From a checkpoint of a small encoder-decoder audio transcriber.
Model: 4.05M parameters, log mel input, encoder norm batchnorm, encoder activation mish, encoder depths [10], encoder widths [384], decoder width 128, decoder layers 8, decoder norm rmsnorm, decoder activation gelu.
Training: muon at rate 0.0093, 20300 steps.
Data: trained on phrases spoken by 400 fixed synthetic voices, 39062 training examples.
Rows from block 4 of the audio encoder, named by matrix and row number. Each number is 500 + 25 x the weight over its row's rms, rounded and kept within 0 to 999. All counts start at 0. Numbers have three digits each. After the name is the row's rms in percent of the matrix's.
# conv: width-3 conv, dilation 3 (encoder.blocks.4.conv.weight, 384x384x3), inputs 120-149, a 3 kernel for each
conv.203 104:506499458529514488526468465520473468496516515523455500483496465518501500506513483519469497524525507527588485501481488491498515544510505515498490483493498471504464479502486494485530469524455521521524468484523481481512474534510470513491495469479541516526485545487521505508
conv.204 095:461463474492501481505487510513492478500537488465489505497510521479489527490461517508507478465461496488492490530531497525507526510515476480487500514496518583504481494572505503511486484464462491530492505533497506471500507487486492467515478477505533493480489535469461465517
conv.205 099:449516470496470533520474510512504475519481488490482482484510477469520549505517488484488509499516478511471479494525457492490512507502505543530509513528551532501489480515497484479525488483540498513444508481480507468503455505530459522531489500472556549516525523513487439496
conv.206 104:476512519540475483486434482485485520500510492487501512491467499504476517518469484474532477530498490508495473478543494519507510544460521503534486523508455504517492516468496543488526517490486531508447502502542452520506496478508508497549504484474497489512490500454482510504
conv.207 103:546540463539476500474479513450511534532479471514521494506500482491525518480473458519498530527476477498456501502451503510485482466491511495500504508485535526534492522480451485478547515562525533444499451467464497524468517491455517488515504472513521506500526499540484513501
conv.208 094:527492467498510514478489560494507509467539475496507473484496539512519532472499486501500488519546491481465472492462506462514534525550522448492527479494509472544491528502464468499478483482506520474500500477502503489514480486515510494486464484480519526496499455510471528497
conv.209 101:503533534528510488479488459484525485534521482495459494490474500502474528504440548481510507448535514472535503514529539478494523495518545530488501497499468485519522515510444489514505469523452494492511535448515530481498487484532523452531524503486474495489512500465487499493
conv.210 101:481502485501474507529526512494519496444510527481537508526502478456505485519479499480513520503542487485488481555470497576494529478499470501472508457481495465511523553495520504484496508545528506501487474530563507524490506517493490517458509520510457512533504508504510481513
conv.211 101:479482547516497494519481484475514496521532497490478531500513505539501493534501499476506495468516502467499522502542529493501493536529481494535520440518482491485500490499535524506476522471494471526516484509503497505493525488509546468514475474471534505487544535513500526493
conv.212 106:526483495527531474510486501471552553496467487523521508499512485511466502515518509513524500530506479513483455477526488534501498516486503532462514495420518503479481481514508482502480483477508479492516472488533496504522531540514478495483491504516465504515518538479535514480
conv.213 100:507521532510493497515516433540483515513492547493510466512506487484511498533454525495480502546459521458499470499512466496484483524488509495469499497510530510513488481491514504503449525516545492487513506464489465516459516485497474460520484470506485460504502480519493521482
conv.214 096:525548484481516484478471484494491471471491494517513491522495538502529477527513503546474545515491483505501480528514519506514494511518523494561519518523499511451476540534492496475534506582501501479513517532501519555453497535503560477492504486481492499506514514497476467477
conv.215 103:463469549516542432477504528492505553531516503504490510540509520487491528480454523550481468517479488501458490472497510506496497476493517480497492495489535516474485484491482485481560520469486541510467496481481488435532525489504460541487526511499513491503484510524509487434
conv.216 099:517527479541537500492518514494520486486475547488515493514513526529535561527492489493527526479481517508491470476536491549510513523485517504472505509552535503493461485500508514495474544521471537490519507473565521490481497497507550460483485487547468484485522513481448473474
conv.217 103:518513450521473500499504518491539477481487512501501473521517488515493459519543511487473508483522497490512467537545462465499454418492505461491497473479486461519529517459479511513498487503459488484501502488502491515475510488497524474470488544485486498494514502466535490498
conv.218 104:492493523506532504503529486516494466479500482516537488463522496471508488526500463491521539531488519501490523522533493512540480494485449470475478464523497511511525485476521510481510487482508515469461537479475504480541473512507523536494509511537524512487511516552506518505
conv.219 098:518466480527511493510501534474488488519498466493475498522504481516482513482538527525485549484495494528480481504509446535496531475504544488536514536521497500523559479545521524459487468531543532515497531507516480478477510464500511489495494488466487530520540473456494467522
conv.220 104:514477494517462488471508481518551513542511461509499550494532492488493523519494536484547502520499473476476509491474528518508524492499480486468503492489517535541501548503512515540486532508526515517493465508472516549528484502521476505500493516526502485527497526480554502530
conv.221 101:497566537502477510519555466495480514500494512464522469484494464516520474473550477492497438500479501457491545511494483481461531512500485515490502500481525485429485489508515490498482493524546517471517522512464507537459518500531482482464502500495500560504501488538479520499
conv.222 098:485511495506460500518488507488499505513504482497504510479473497481525501537463505491537527468463479473493501503470509503463524499501485508520509469478484513496498487505498493515526472491465499469536481473512478525498480508490490533537472494506505487483477492508479462459
conv.223 101:539533539553499521464500542508472482489476501482547473496534501505529470491534474515470467495503530486491516498485441524499489523462486473557505530520499457540499499484513491439491490505499483469517534501504485522479474488507502465505463487477510499493531491516505496504
conv.224 098:491492531505485515503511515467520500539518493463502478528493509445493530515531516481484497506507498487504442504454511481488492526473488513509482485448481503467493476540486519485497482523492466472476480475510479512454539483521488500491480492476524494496548520509456484496
conv.225 101:493465510499555467457521499510542486520493503515495509510554528479575488461541469475473513473507485494544496499524455475512474503509495488479537475518461492559499502512538474464489490486513507483528466506500528496488504479495477515511485485508484496472506540560476439464
conv.226 101:489514506523524517506499473509446555487494465523464488521524478498498528515508566488482499477502465489480537469498484481469495527526531526519503472499492479491486489499440562501513514516534539500496530513479481443529519460501516525508502458473483464531541499510479455481
conv.227 104:486537465516504486545513521505465468488502502456465484490475507528500482503448453511461489474522475461485526533511506477472530459504483500504497505542485545534473504530483483494487507493480495497516528435504510528499510494501492450486523476517518530500525566476502500507
conv.228 103:461506497491474503535505466482454484553527483501492505507513522524533480513507512466503524487470525480504519553504493529501483492504498525508508471476537492512506541495511479462515484474468491536533510521494467457509526494473507478491479507495502499521480527504520518502
conv.229 099:477474477493527530481581485429510499486457505500454502513474514494511497523472497478496502467521503540440500470514475489498466552490500480461578451479440492543526491449497548563511520489490492466535501548461547549526499491482509511492476465488498484503474489487434507501
conv.230 098:517551532502461472524479508563511497539465496484511466523470518493475502510531496504507461458513485517501490511524503488500528485510486521471479467530523526504547513490508487535509507516555484544512486579555543553502509474499488496507450560505479482503521487468452487512
conv.231 103:526488491450500490534498495508500498512476516491544492490443523480489530515531514523482482505513491566474509463488475504423484513490481431504507522482524482483478524540511522519518506529511507500490473503497499484452513541523522500531489436479494489436449467486486496491
conv.232 098:490522469517489496497490526490501484511500512458518495484509553472514479494495473462474496504521499530484495515491488455486516490484507528495551478504478467460505447438544512517500489487530462497496501445504450478480528527517528507498559469458534485480474544513514498478
conv.233 095:514489489512488525485516492478488534531503494492453550505489466513478521530481479496499502509491532540519476516491462525487482449463537497466487542470489500481548510507578530506501497544549490495510492483505503481446483513500502518489493482517496490458476505515495486511
conv.234 098:494519503445467480500469476538514503491514489512490499551516503545485469473505518509509527512506537472508495488496486490547490542480527554518524552489491532441515539509503485514526507506496526532492469478492500525522514471505490467516562489459492477491510491517536543484
conv.235 095:521536524471520476550490481489507449490517550486500514462492503495465477516500532525529487539494491520484465536485489559475514534513508502497459493508524450482508506493528479510505483493467474500539466494484514503448501479460514486499532522509489493480454449469473500503
conv.236 100:494520465502464528524523505474486513508514523508501492494499471518519463515501494511513498449515542510486479499495510477497505514502497496523495517490513497526486482564487533458496490486495485457492542516479489518493475512493496501512500466528545545490510488486494543480
conv.237 095:520500470503465499495505523490527491517505454497544502507488494559492538513475502541452487512499511534463531523471488451479492517523494497531483512470485520489489528510515501529464508558513496513505480606497482489512528485491466499506466486514491526448507498527480505547
conv.238 100:524439496561530506534486502501461512492495530502472490438480496511497514528484527486481512496507535483528497474529480520499450507473525539545451477484493492537510493494493528503541528492474498512512477467510471496498454482517554482486500530506465491509499473461502534487
conv.239 104:480514489510474463497473509508454486498510475506528510493531493492504525513515481485503547512531461500508491504471544479467492503465528502539469487505487500500528509513544530524481482510520468531512483465526472485510542509506507545526526512532523527484493580543482499494
conv.240 099:491484478495524466527488536516489508533494520514540495535516525509506512498526532517483534512498460487506484513526494490478497473501501447478502522514550492492499493462521479506465441465481480438498507508507533487545525472508447499520542482543540534481512511472491481509
conv.241 099:509498489521448502495534485482570455492509525514493499535474538546508517484529510512501481535524467549501511469454506481494466524522473481516504510499493507472481458554508522524487540533501509501524524513465532449509500518484518496518500451503514486486531462517475481483
conv.242 100:504482481525499466470439481478527491540494492505484474550527503501487493463519464501518503481484505521466456484543546524471540484490497461510508506533474477511521521489479450490491465512482555481482476508487497474467470472469484521531535533466499525475486517508486494487
conv.243 102:500448517486476489535461485478546514507437504494525498494510525524471457512534522459491541472553520501500480523525492483489497523502500464541495516515511501456478495526490479496478486481512500507515500500517484484524498503520518487501500500515524490508460441450506497493
conv.244 096:487506521461480503481522497488461504500468510494510560507449485454490493507499453486482503503483450501510486501510511498534482478486534473491518486497528496497502498522499493493505482529509483539459462485530497487472514520516511528512480490475464498534474559504495499471
conv.245 097:508489478462512481526450489483518518503503478543514504496527497501489503517508497518509499505534502505504519445523503496489501580564504473561519526498484519488479493497461517501470457535457484497508485520502522493516497515509505444519499502490520476465463489437521503485
conv.246 101:510533482525513497499533471484469494515478502468507509495480490490502492541501493516486531519505517501499463468538505498480496518540488532516457485475536526516506528493515504427503506511526479487474520491525489499509471510500483496457504508481534504494517521492534501507
conv.247 100:473466539499495494465508509486514546513479492505488526521515503487460476481496493461476498512477458501528455521480492526473518455536513489515500529497478479522465505522479489512490496511480494487487510506478478512505525533512483476470486474491546458502471494491481546507
conv.248 100:451471518496479505507519489519494530464500486544480436552516528498463513491498489500503505490478479537483516516529440536540510514418515503523526505462505495508487545509499520448529520453509494474509499528481520473490482508540502481461526515491503526486505490513455485506
conv.249 103:506504490485459525526469498537498497510470477449473460471503490469478507483489437474501521512498495486510532521545480505521487498537476511463536464551494490472491514535469462488495501516497476503505487527488492452473479510481483472522495460525514522484515487524480495491
conv.250 106:517477502487473492496458495545504509492493533514536466482473481527492546481475541509541468477515499504475467567482509495539501490506494465504527534484519520523515450550512488496475485497495492487515452468543541515490490469526477509485501466523476521455475471498491553503
conv.251 103:505524480541534508492508491497463484483509488448449503482480522505502470491480472480544491493520500487511517519483502492495505525521492497541499465494540495514492506510541524491496518568514507437532491483469545479453547478497501485537461498490535515493495471538517482538
conv.252 102:505527523485507495511492492489496506492487528512501469455491493490513515474507490516514515453547559522493488505490492526501514480532499513542492495574520515477511503503500487504506505498470492500470490538486523482510509459480496514476497570514481478507504483494480504487
conv.253 098:520508500509529506473450464527478481515549476497460490486448505469546498506540460493534504490591503515505519497532477507494517514496455496488483473513544486506457499479470533522477513489480535490463489420493502499497460455504489526470479511469497529487496534449488483492
conv.254 098:481491514471483476530482513493510497488472498529476479483533501476473496503482479457523509487470508511504510515487481450458450552573506540468497494494500454478507476497534529555513468483526525510550537546491459445475514493497530501520473460464533495482545477479493486514
conv.255 101:495478509486519501518494486525486462507474447547485520462495516506540497490518468526462502519459487500499465492506547488511497532470513476522518481524526521499523497455531487508498490478469505540492455468513483508481501531497486465470491497536524472506503491550495468474
conv.256 108:496495483515488511462502468470494502508582506473519487510552455474512500488503479488542512497520555516482524448485470508477529482503492477524419506560498474517500493462505518495476487485526467542496467441500544559524533503486510515506484532518529473497528493578513504487
conv.257 105:468512506521511477469465498533552478518487497508582496521542496496466485528464475521477495495471533482490484533518473496467501477455572509530529512518514483488516456512533545505537511404531490492503477551515524526529495518495556471450519493492479498460487493489473461515
conv.258 101:475493487484498526566471504526523463460519469536492511477514544500546502517484517508553488484482501469515502430486511524517515508495456500471508505468523516500523505506498480502494507503485438516486541515493507506532501510483482475521478527528479512479464478523485484522
conv.259 099:457491486504503493498538526492524512486477482513499492499499470460499493517516467473503554482530500514487515503441513509472465489491532526491489490450507508531534509553514556495499457504468491528519460491513484525480514488515484517478519487539508513524501510494501528489
conv.260 100:467499481530461501529480458457565527537479468477528521514482481530543526535461503465493490524486551499483503486548493508456536514472468506492483518504499505529473515499507437522506527505522509447511540442501488477492468492463485530490467488464491534502503525516466480473
conv.261 099:519512486494478475513575495522474439495514508487481497508507484491474475504553508452480490501456533497490468520483498513496528474456530497467436456452518464503473493498503481501531522492481523503552517471495491534489471439482480491543502493483479471520510491519497493515
conv.262 103:485474502508466484524453504496473509487484559531487456498512511539490516493513478493510459490477480484519478518465520485481486443497528494476456493524554509483497473469487492506527525452465501511527501516497472468493527501475512470514541467512472485514483516511483493494
conv.263 101:558522494520468512463552498483476526520483501478483498533492503467512496517471476517465497550513482469500513549471492503492481476531510459509546511536498504517464502478470460478522504493489475466517517497512475497510494487513503470484519512495492511409504463497484513500
conv.264 095:531527508513498528500549471471500533461513495471487503509507535503482501484507479458554469439518470471490512510511513495519460533517504524532507506485538491545473485494503507506475514484464468504489528507494489513466477508494498500492483503504447527472484488501494559481
conv.265 102:534502518494505512537514528543521536527485518503501527519502496516501497525483501478512550490511509498506506493572445512510491550450475496488437508495546532481511494516530518504490463489506488483491490485477476506479508532503533519483494541504507564558491540436485466468
conv.266 100:468474519484482520527527513506503503451480509502509503531451484477462451507509513478497515523490515545524458481462554513441475472547495503510510470500510501488526488498489522528482522505483520529500495513495496520481462523507508509513498494528489513465499498496488502480
conv.267 104:515526486524492473505462479486496525524480569506467492472539470500516488483477528530465484516472534486527514495502548543513523491492518499470490488551517519505466503507512501502489476498480478500492512519433507506489506460491487502467506528467522505472528538491541521476
conv.268 097:505505517504504487499477511458546487498490487492505519500531505528510512489496475500548502519469526500452475484491488479501521535494483559476515530452460476497480461472483486492485450513521506486485490462511488479480469511503489449511523468543496534497518497505498494490
conv.269 099:483495512506493531468490503532523500486519509514558442510546502478500507487513485522514511441456492524508498470484479484489484516493509531465518529514512534487464492455563476496506500481459468507521577512456529533432446498483482507471540536519484486465507527502519490510
conv.270 107:517512486516486517498457459511527465501535482468508521491556498522429461460524498497527495488502489503524511494506477541524434474490525511489547505474482493561504518547445460531461519527508461489504514503437499492472505526491482541499508457479494573483542484536510495473
conv.271 102:547491472534495520486525501525515524496518512483520494475494440504512517495463500498475479460510500506482457500507472470512470485484462488457537510510501474509474467492499512477532490507522470493507527501468479502476486523497467518464521472494472539552502527529523535511
conv.272 099:512479473481498514465477489518455504481507494515508457488492513462450505464551483519539536523480497503471506496488485494496507550503512488562471523453479494539480496498501506516499467472511510489508523493487500535529509490520475472508531450492457460474455487468498438512
conv.273 103:530521490498534499487418510539486537523465519485519547511472491483513491456504499495479550505462458485457511521490458533543464482474528488457519499480471529491475499492512488510478519532523526490510525479498508496474471513473498544472524537454518501478500575476496487490
conv.274 101:506508486505484478480464518474512472465513550489517509497481465492510504527534528466481501532511529534497496533485456503493478433501476503481470477474507492509499514490505518470517522514472532472524471509475479482500518450523481502497529496467443487490526469467516487496
conv.275 103:484430498493513480524510539501486457505476525515521438468529483492415485508524540508476494483510536481488464467533525477500499502471508485479503492470550499486489498547481477519532486500491507531562517497464454500520487481506488551549485516529499527463515515472511512466
conv.276 097:447498517518506536518546497506539518518506484511475504490519477505518470510495505553514458529484528470474550535496500554488527502477474482496461473467570551478546446506549470470472538516510515530533447543500545480493485499498474447500460507523503563516494523511500466510
conv.277 102:547486510526523504490531495515561527513500489495481508463472506451510518503479449522500496473463503478502493484509512493517509501489471454523519528514533521480499506474457530497483502500544487487519509496490478515501523481524524498481509476474535523521560494529507546508
conv.278 104:476452481486484521484493476488493448472502485502467505493514515515526482465509521516490508505519463469543476473492434497491482504503494543493477509486541499489545511534485514485521523524473481505481495471552497529531514525531468476493494509515527504512495534502502481480
conv.279 101:473503453539503497490494517540501504512513517480508526512516505502568506526494474487462497528505472506504501482488509485470517514525453495511512494533528491491511481474498514457485533555515500513526503491569512530480510499490536486498486485486486534482542507526470423516
conv.280 104:532531506522497521488536494499489497519453507502452512515495477497447476574494458509496491514524509466487522479491554506511480499508486542545458482487457494478473485532490479481510467598546522466525471469477501483471491433524512508495491521512481505420509479478490518480
conv.281 103:496479529551510509526471509470489465469489503507500478536481528530485502564450463485485486523495491499481483496474503521489505498460502504511510524473513496498510549448511496468472535505485513515514472464515480501522482502516525480538481498502507533479500475515502503516
conv.282 097:519502490500466509517423514468498438518485528508480512519498494500479485533575509549485512482466476515470475482512500513464470486499500488488513510485506519482489481548508538482496524487514502476487484534499500466497460503507535492512491505506462552478474497466506482515
conv.283 104:485491487560508538520460498510539487500540475489495480488548537511532472519477507452516536492471497470477491467461471518431505524496522499558522500491499459522502507526447481470519495514447468528498489488523472457505497518519500505465531513526506471531483545474464463486
conv.284 101:512491499521569519461530502498454479488519520495501451500467500511503509502479493542497476508505484464502492514554509486507493509512498485508486494538469542503487489503501456543492492487514493477492506531502461455515440539481481505539489485525497485495486496494515514528
conv.285 106:508516527479522521499507453518498458511510484477529494523498466521418498508523529515513516496506507531506513517471481539511483508481524480508509490531492497475532513528475485449471483473497524481493520419499470525534489540503476505512520477495475531527510517480489501508
conv.286 100:456530488465487469512503502521494512491495549499536544490562495522494491492508464507521467468504473497484487482567505485488477498515507483528513522514510497539495508562468471539527508496490527472502472512494523489505485506519493556494491510506527513468511541476494501510
conv.287 100:449508481523531521484507476517517508512546494485521530518516516465535497545444481463493503470502526455505489501495481530472534512453514506493514489498511515511498491480434481489479517452528473470485532502514474501496482515529477456473499517513515470519495478514490552489
conv.288 104:530484500501553509499492508494530481524509541487538560530489520504481490509497525523510521485519501507562514527557520511493527463464500551455495489504548549477492484515501501496506487545529501535476531518481486530531482472501504466505516518519482527516509480516514478488
conv.289 106:536476480459468504513465457520458513483494464505540524491507518506468492460516513510507512499457515509501528519526473522475488462474525515508497496512515522552514530515506490475497474452504503541529504468494491500459477500492515520490514475487484481489529489522468503464
conv.290 100:499448508503522474499509504486485471497498522479504493494475516479460491509501478480539518483461527510490547499456474478506500464461506455480517506553455494511490524523498509457542499476502497501496504475501488501491510495519447513585512515511447515515505478529465528523
conv.291 100:492474511503512474523479459496531546489523516498528556490486512523515496500541491487529507510481497535488512477494506501544539509520499510502445478495481489532491479499467517469497492475481481491472544479502532517539484468489491542455489465515521481504484530510536485502
conv.292 102:509481473491480515519525488549496473494505475465526553490491529470459479524507470518513469490517480508506517484522495475468501522447496488458504479502453499488501522488536527483486497514500499538513490440487478538481507481494487559494495418481538438462481520511505469473
conv.293 099:481478469460494486508503511507504538475502492489486522512499481522447514507493505470531513519507492489493481530480516486470498504477486476492502511528468486523526496502471485466511498478484515523529507487486514492494451476476493455496531482515474480480497509543513487492
conv.294 103:492520510478485513423489548518451482518496493475491496487504495495523481509503484495514493500507510499517496488490470478484523488560502489480497457507482485493482526496534507500503521488489490495497489507545512492475491532482484503497442461504491485504552477526463498501
conv.295 105:456470497494503506533496524474466486515483566546475521509484495488496554521556514490486493459520476519483495532512444499482454535504519514478477493544489496506489485535488474544527467536500489500529505455538519529476497486500493504504480484477518466539525499528472508533
conv.296 099:544498478519524500511532474515519528485500500496460517483484489478477537539495501532519483519503498478511516477529509473506531583488499480531537493513526489545474479483507545493558467486504459509481482487486507521465477516526536481515435523499507510488510499501478489524
conv.297 099:519452497460515459492485492510538535505473516511462545467478532497515545511456490522517491502476501512518519504492495500535475458525474496497520491497504482451504458500480492489503504501529507516503499509546511444495530474488499502543498553500506518492489481468493494500
conv.298 097:507523476496499490496493496535523516469525504506505539454508494491519507546550447504485507552487485441485500490461497527514501515504529517515482491496474514509479509523503522516507491495501480513502464561551508481467551508482500467496535481499504524507528509505492496488
conv.299 096:478506461450490514502505528462605480503517487513465472491476496464549537521429466543452481504533503498531524500541497514541520526502486488509452528498491559442498489478481499529494512481520532488493501547508514444484491497506515494525505476492506507502493518493507481505
conv.300 101:476468492469483464511502494518501498484519491462469492525468523533492537476427507495561503486517519490492527461520464509465488489498466503440462512471517509536550492485488476507500463503538515481473531429528488537515520521500499504503518474506514509464462493460461499486
conv.301 096:461530480515537496507478530506437533455531494524521506498491494472534456493494482466464506482507503503517481504444552478433493493512513506505479516460538492494504503523504512483508519513492500512502506501482532463481469466498495518524482419517499459526485515456443475498
conv.302 099:504498496500505461533516497553533501494557521505507531527510475510523491510481507539433545499545504483536473473523507482527456491511511493548526517531509499500528517514508503503520454506485489483515470476496456481512484514514486491497509480460509519533476531519482489488
conv.303 103:494528485514479488537464474520475512491499521493549508505491500495486517472541481470528556486468485498459496526498485464455526537481487521510539493510548481504529511481506471529524511515513444552488494522478498512514490543519512484500517486497483516447457490497466490475
conv.304 097:503486462471548516425510505513517476524519521486534493529506480450492522486459524446486488519505475476470487526510507440449484512468485562509503511444491460479493481524481525478527516504489517499528473522494526532484465527452496443495495499461512483477487488562472494517
conv.305 097:530560504478448485489480494496465477519536500493502485511455514554518520507483501443498509460474521525506504505519514478465535446517475500464517483486498486504522475485506504495507492576505492510560507487525520497493522491500551533487499478494490505480484476468474542522
conv.306 104:495492443535529530458493487472526491486517509527515518502513461498552456516506477506496491498490515468502486522481439478471481502450478507494538491529505545480520526469494508551526473527502481450496474513505478487531509493504493515522528473553517493508501523495541475516
conv.307 102:513513491518505527503490463471482481513472496477487499521492520512468499489515520515494522517534493500516492488555501519537495505524514492492570498496501516505487492503494501468526463556502524455504449517496528486479557461527544508502517454478509488518515531536533514468
conv.308 103:487522487507508515510541525478511510502545465537475482499465447539489499534483494516526500496518493480488519509482479470494526535487542507480450492486497536477491483508514501484494490506504519504494508457507495517472496492515517506490502515520534500491504480491501521483
conv.309 099:474515528520509475494502494466521494475493488506521502486447529566535516510510518500481442541524482505457509528492525464489523512510532544505484522501556482504455513491472496528533525517495483491499498531467480493515522497493525474515458488505485520534515501532461547495
conv.310 099:456489537504515493533519499490506514513550482484473502488508486518486503476454513506453497501490464488465477493507520516503501511510502485453521475497543533424461496486465471517469510508531478514515512513503499518514484514471500524480534499449529458489487518504505508460
conv.311 098:492492503467503503532498517510498514539473501571499482526510509498512492445516478522518500503465511498464439542470494501468487455528532517515488499501452493524491468486500489477491500519499493507459524492521529518483524497508506472479513458495555494524502567456491542478
conv.312 103:501435495490451479546439457461540478490492505500545521514514490504476496510490517483482519486475467475510527504452467518481453502470509483500519482503535521501540540540472522532495487499496491538463487467539460556507471484496524486502508510491460484481476471483495504481
conv.313 106:531526496489481495490541540495517463468478521485520526496474527535466499485475504508520497503467508507496496493529499490510506534546512520503482522453471524531524500474526485515505486566487473520511453552501495465471525482476527511533486490540452500490477530522517465531
conv.314 098:461484517486480495491526493486576502500518513492507490477515505522535518551448490509451494535502504513517493502492519502480476486495510463512511480458492531469522486562489476524486495549468515485522526495499509470502490514533509498490464464491485471521497526473492532493
conv.315 106:483510542508499449510533504490566465442517488473508513509502478503490505569489543473478509500515519487496483503526502512534502482460512485493470509483530509519519498468506549493464502459507520497464498490463510500522453518516525544528537485446477487520521488485519462478
conv.316 100:488498482469487501506502511487524494505496513498470478488483512507451539514525474507462483540530531506528525509553505522523514515477503474502489504501541463470504472488512491516458496476486504508494510519455486533522489479536530535493490518545460533519491545526487549493
conv.317 104:524518511506526511516515477476460506502527509495503503488499481534475501481463489498552497496519485483483539508511476455496517498540500479482503458505479530549507449533533546520520511496476522493490515534500465503483494533471540529527523499506515504493532522472466541485
conv.318 100:463512508539536468483426543519504523479484525508566481500511466493533525516492486505502460508462509462414499481511509484500473488482438476501478501522533526497483477507479440484499513498494477521484505517550533528477476498494491488458482470522501485494464517526468495502
conv.319 101:529497507463475487472490460499534542520534486495482506501512499471512475502468515507480498478499514488459490527524527487480469552508467524535502493509473524494486543463513502492477518542475504535489513475526491483502519486480493502464539542488481511524533506557443487515
conv.320 103:499493510492507498511528525467481468504497509514499494527547520502515549479499497487471489493498484523477446492538500495475472494499470471546509504499527454496532509503467448515507507463499471508476471467504480467513498495551522482504500497472473503511490497514527504495
conv.321 100:455471492516499508502538514538550451508515541499536476480450497520523530524494513519487488493500499485520482522544448491490463487518535501520563484451487502512495533523478488539490518499492520525506526507530519475510482533517476579532486475522509468500503507522497501450
conv.322 101:468498527481493496487483499499500510494500502532463537519538503487503502510475485485487524498512492523523514499520495493495452513504534500519505526494492451544523508513461464435475520483458472557471531465519497482504534491494504508493528469455514477518508484534477511513
conv.323 093:536472454512517520491537511511481465505493484452528521481491522481466531500474510468522488499497506488497504467464505479498509500467453468520472465482543545561522497491477485469491450444445526475481477475459538452489498478525498525486476552472512472519500506497515483517
conv.324 104:516536542465491517487489541507467487520479493464521490516468488501479516487518523522504486510525471493480492497501528464493479451519534504535496453474492488499480498490509470529506502512489467501516502511529477503465472514480509522526506503568495507534479458492517503510
conv.325 103:497503544516492473526486523528468461515486467466516447478474510492475466491502517492499505508498473472498484515525483504477477517475492465524486496486468523478520500527495496505493487507496518518491513475471499509513499537497479481496504523492488542543526520539536479541
conv.326 102:484443490511446469495524495514551501472517519508534497484539514505524472511562486535474530505516522531473535478460464511510492516508517497494510493529502458478471473508493507482505508479509506464494503474518533508501476528491491544483498524510511494475474480513552512549
conv.327 098:524525493479460494510501539463550477488470498507463497488504452509521510512503521533488434495468486522475508490485480505462483511499528464519535445517492511468527506468470518483484464517491495516493496525506477480513514489491515477526536482508543499493477487460474526513
conv.328 103:488518488502472509543477516488541512530531495524515519491565495459529464474460511502488517512509481451499490494526475501508466490529506506541491510484472510481515485459524513491489502523496497466506475486490473492491488499479486494501505520479514526494468512508532499489
conv.329 102:513511509476503506490492472474461529517525494470527546522546509488521482463476485523561492500508462469483486523498501499491462538541514492506531527535471464493514497496502475464483518434509492516425502503486484530557517514480535478510521468529501514528502518516526501495
conv.330 102:490535451512479481433450545514496520507490501521527490494466497458484481513532467537495468486471483494491494492517527480466473505533526478477518494472480516486495441512472490463483526519505514471497455491519475516457472497551497496483484493547504507509490486485518485525
conv.331 103:497501504529524512480503490508487468534526530519487482518466516482461451487462544509555485492508506506473487519528509484481488516504510522432508517526507485533506550514477469513510480535502498497507502472469526473500502516526521499485510459512521463490525514475459522481
conv.332 102:509542529466525505529536480532479497509487499494496498468489491479475513475471481511478508492472534526456487506504517510469516511526449492501480498457497484478489411531492531496509507519491523487485498523508490460500487494473503487490482503483498494526518532491495515528
conv.333 102:471498507504545515518544485543499449531506495504482498548492457441530521513526504510469495446460501492508490515476508468465489514513472473468537516511503512534528506499533481463524491487507521508506575489517459493486498460515462506528497458451551463454476481512487477465
conv.334 105:479490510532475508445529506475511525512466459504475534479496450497481482558522513540498548509476504462503470484522496506542530444538498514510505518484467549543508523504537521512494506506484511479493444517493510552497525458526511487456499494505509510518485504492498480502
conv.335 092:519479501502521503539514456533524484485495518520481516484503521484472485484553496525495513510514470491509545457515474502526485500447515548523507488522502490538466488510504477473512492445513493502523504496511497517521491483491495470489529491463519550485539500513496514470
conv.336 097:505498496488481511499546505528479493517522504505498452517532505491490509491521488506515469517501521504495476512470529484486519517515492418524470480511498538551474517496483481492505488452498475521573496474469462503479478495505512452457500515490510533494476486539510452484
conv.337 094:476485484510518494489510481507448533481500504487516466501494512508475517508475447517475512517501470469529452505518460498505494468501485491479532512473531514467487514519513485474568511519481506503508487505478487459509508515486479463497515505519502458489503493487479492477
conv.338 104:508522546461500492471503487478505453479527475490512487462504551501512496479491479496534471504489471525518488443489465467467544480531489489467486502496522501512504508503491515520465510506477473478504510547474495512526468511526512510477483494488482510534532512496480484564
conv.339 102:464480455482497515491497493524517478500497490470507489521496531485472491533505495489522472465499540474480486500492501479539514483493512496485505451437472515534489434475508514488451488498510500508449525501494493537482476517494503511485505524515518497548466505568479528468
conv.340 098:514514473499454480514571476495522461461550501500509479484511518491515480504516464528498489550508468496498454502470488501491495469507479481521540536534522517517517514510493539452509525495487558478482483539480533493494488475527516515537499525536506514486501490491519518490
conv.341 102:465465515544507516476504529559475495490442521494461531538509511545525497519470500523487473507490526508454505476458522481533553488488481461491479478503526469463525511508491520533484519501511532506491501536541512493500545500540487491516463483514496496455513448508454504504
conv.342 100:540525478488461499501475509549529557531542489494506495478470515516525518544476483472429482505484495503471492523554454511476495486481505488470539504543496463494523505507479443462474488497467473492475495499478497486525478487500499487455516469475485515508508524512467565510
conv.343 092:516502513490483509516450508537507466518507472520493510480520490490524501509528470546475522470435537474512502511519496528492521479470516517447499506508496517497473528497502467507508484502535464506437509525514511475541494529485509499497479537495474497473489488521493491515
conv.344 099:530515530463508488513492496529489458520461500495503488476505516482492449498457539571526502512459486471468500512511527483493468510524490506488443500523472536509456461456481479525507526491515526461512511515499512504522486484527519487514526465484508498469526476497466476521
conv.345 097:499500496532524507488524488487481480483496487472495507520468482508513514522479512471461492562497531496478493491500544510467495492481528483509480526579471484500500519491437472498504503551502484478480507508509508454530486499504493496482508477487537522473516508539501541493
conv.346 100:509510476471485490496506483516474478494480502533526542526458490507471469527489485516524485568512474506502535512471474523488502481522478505509529523518455492548487560543487475526473502511500483507505481486493473481459482486504478497511485519467472571457500476549443510509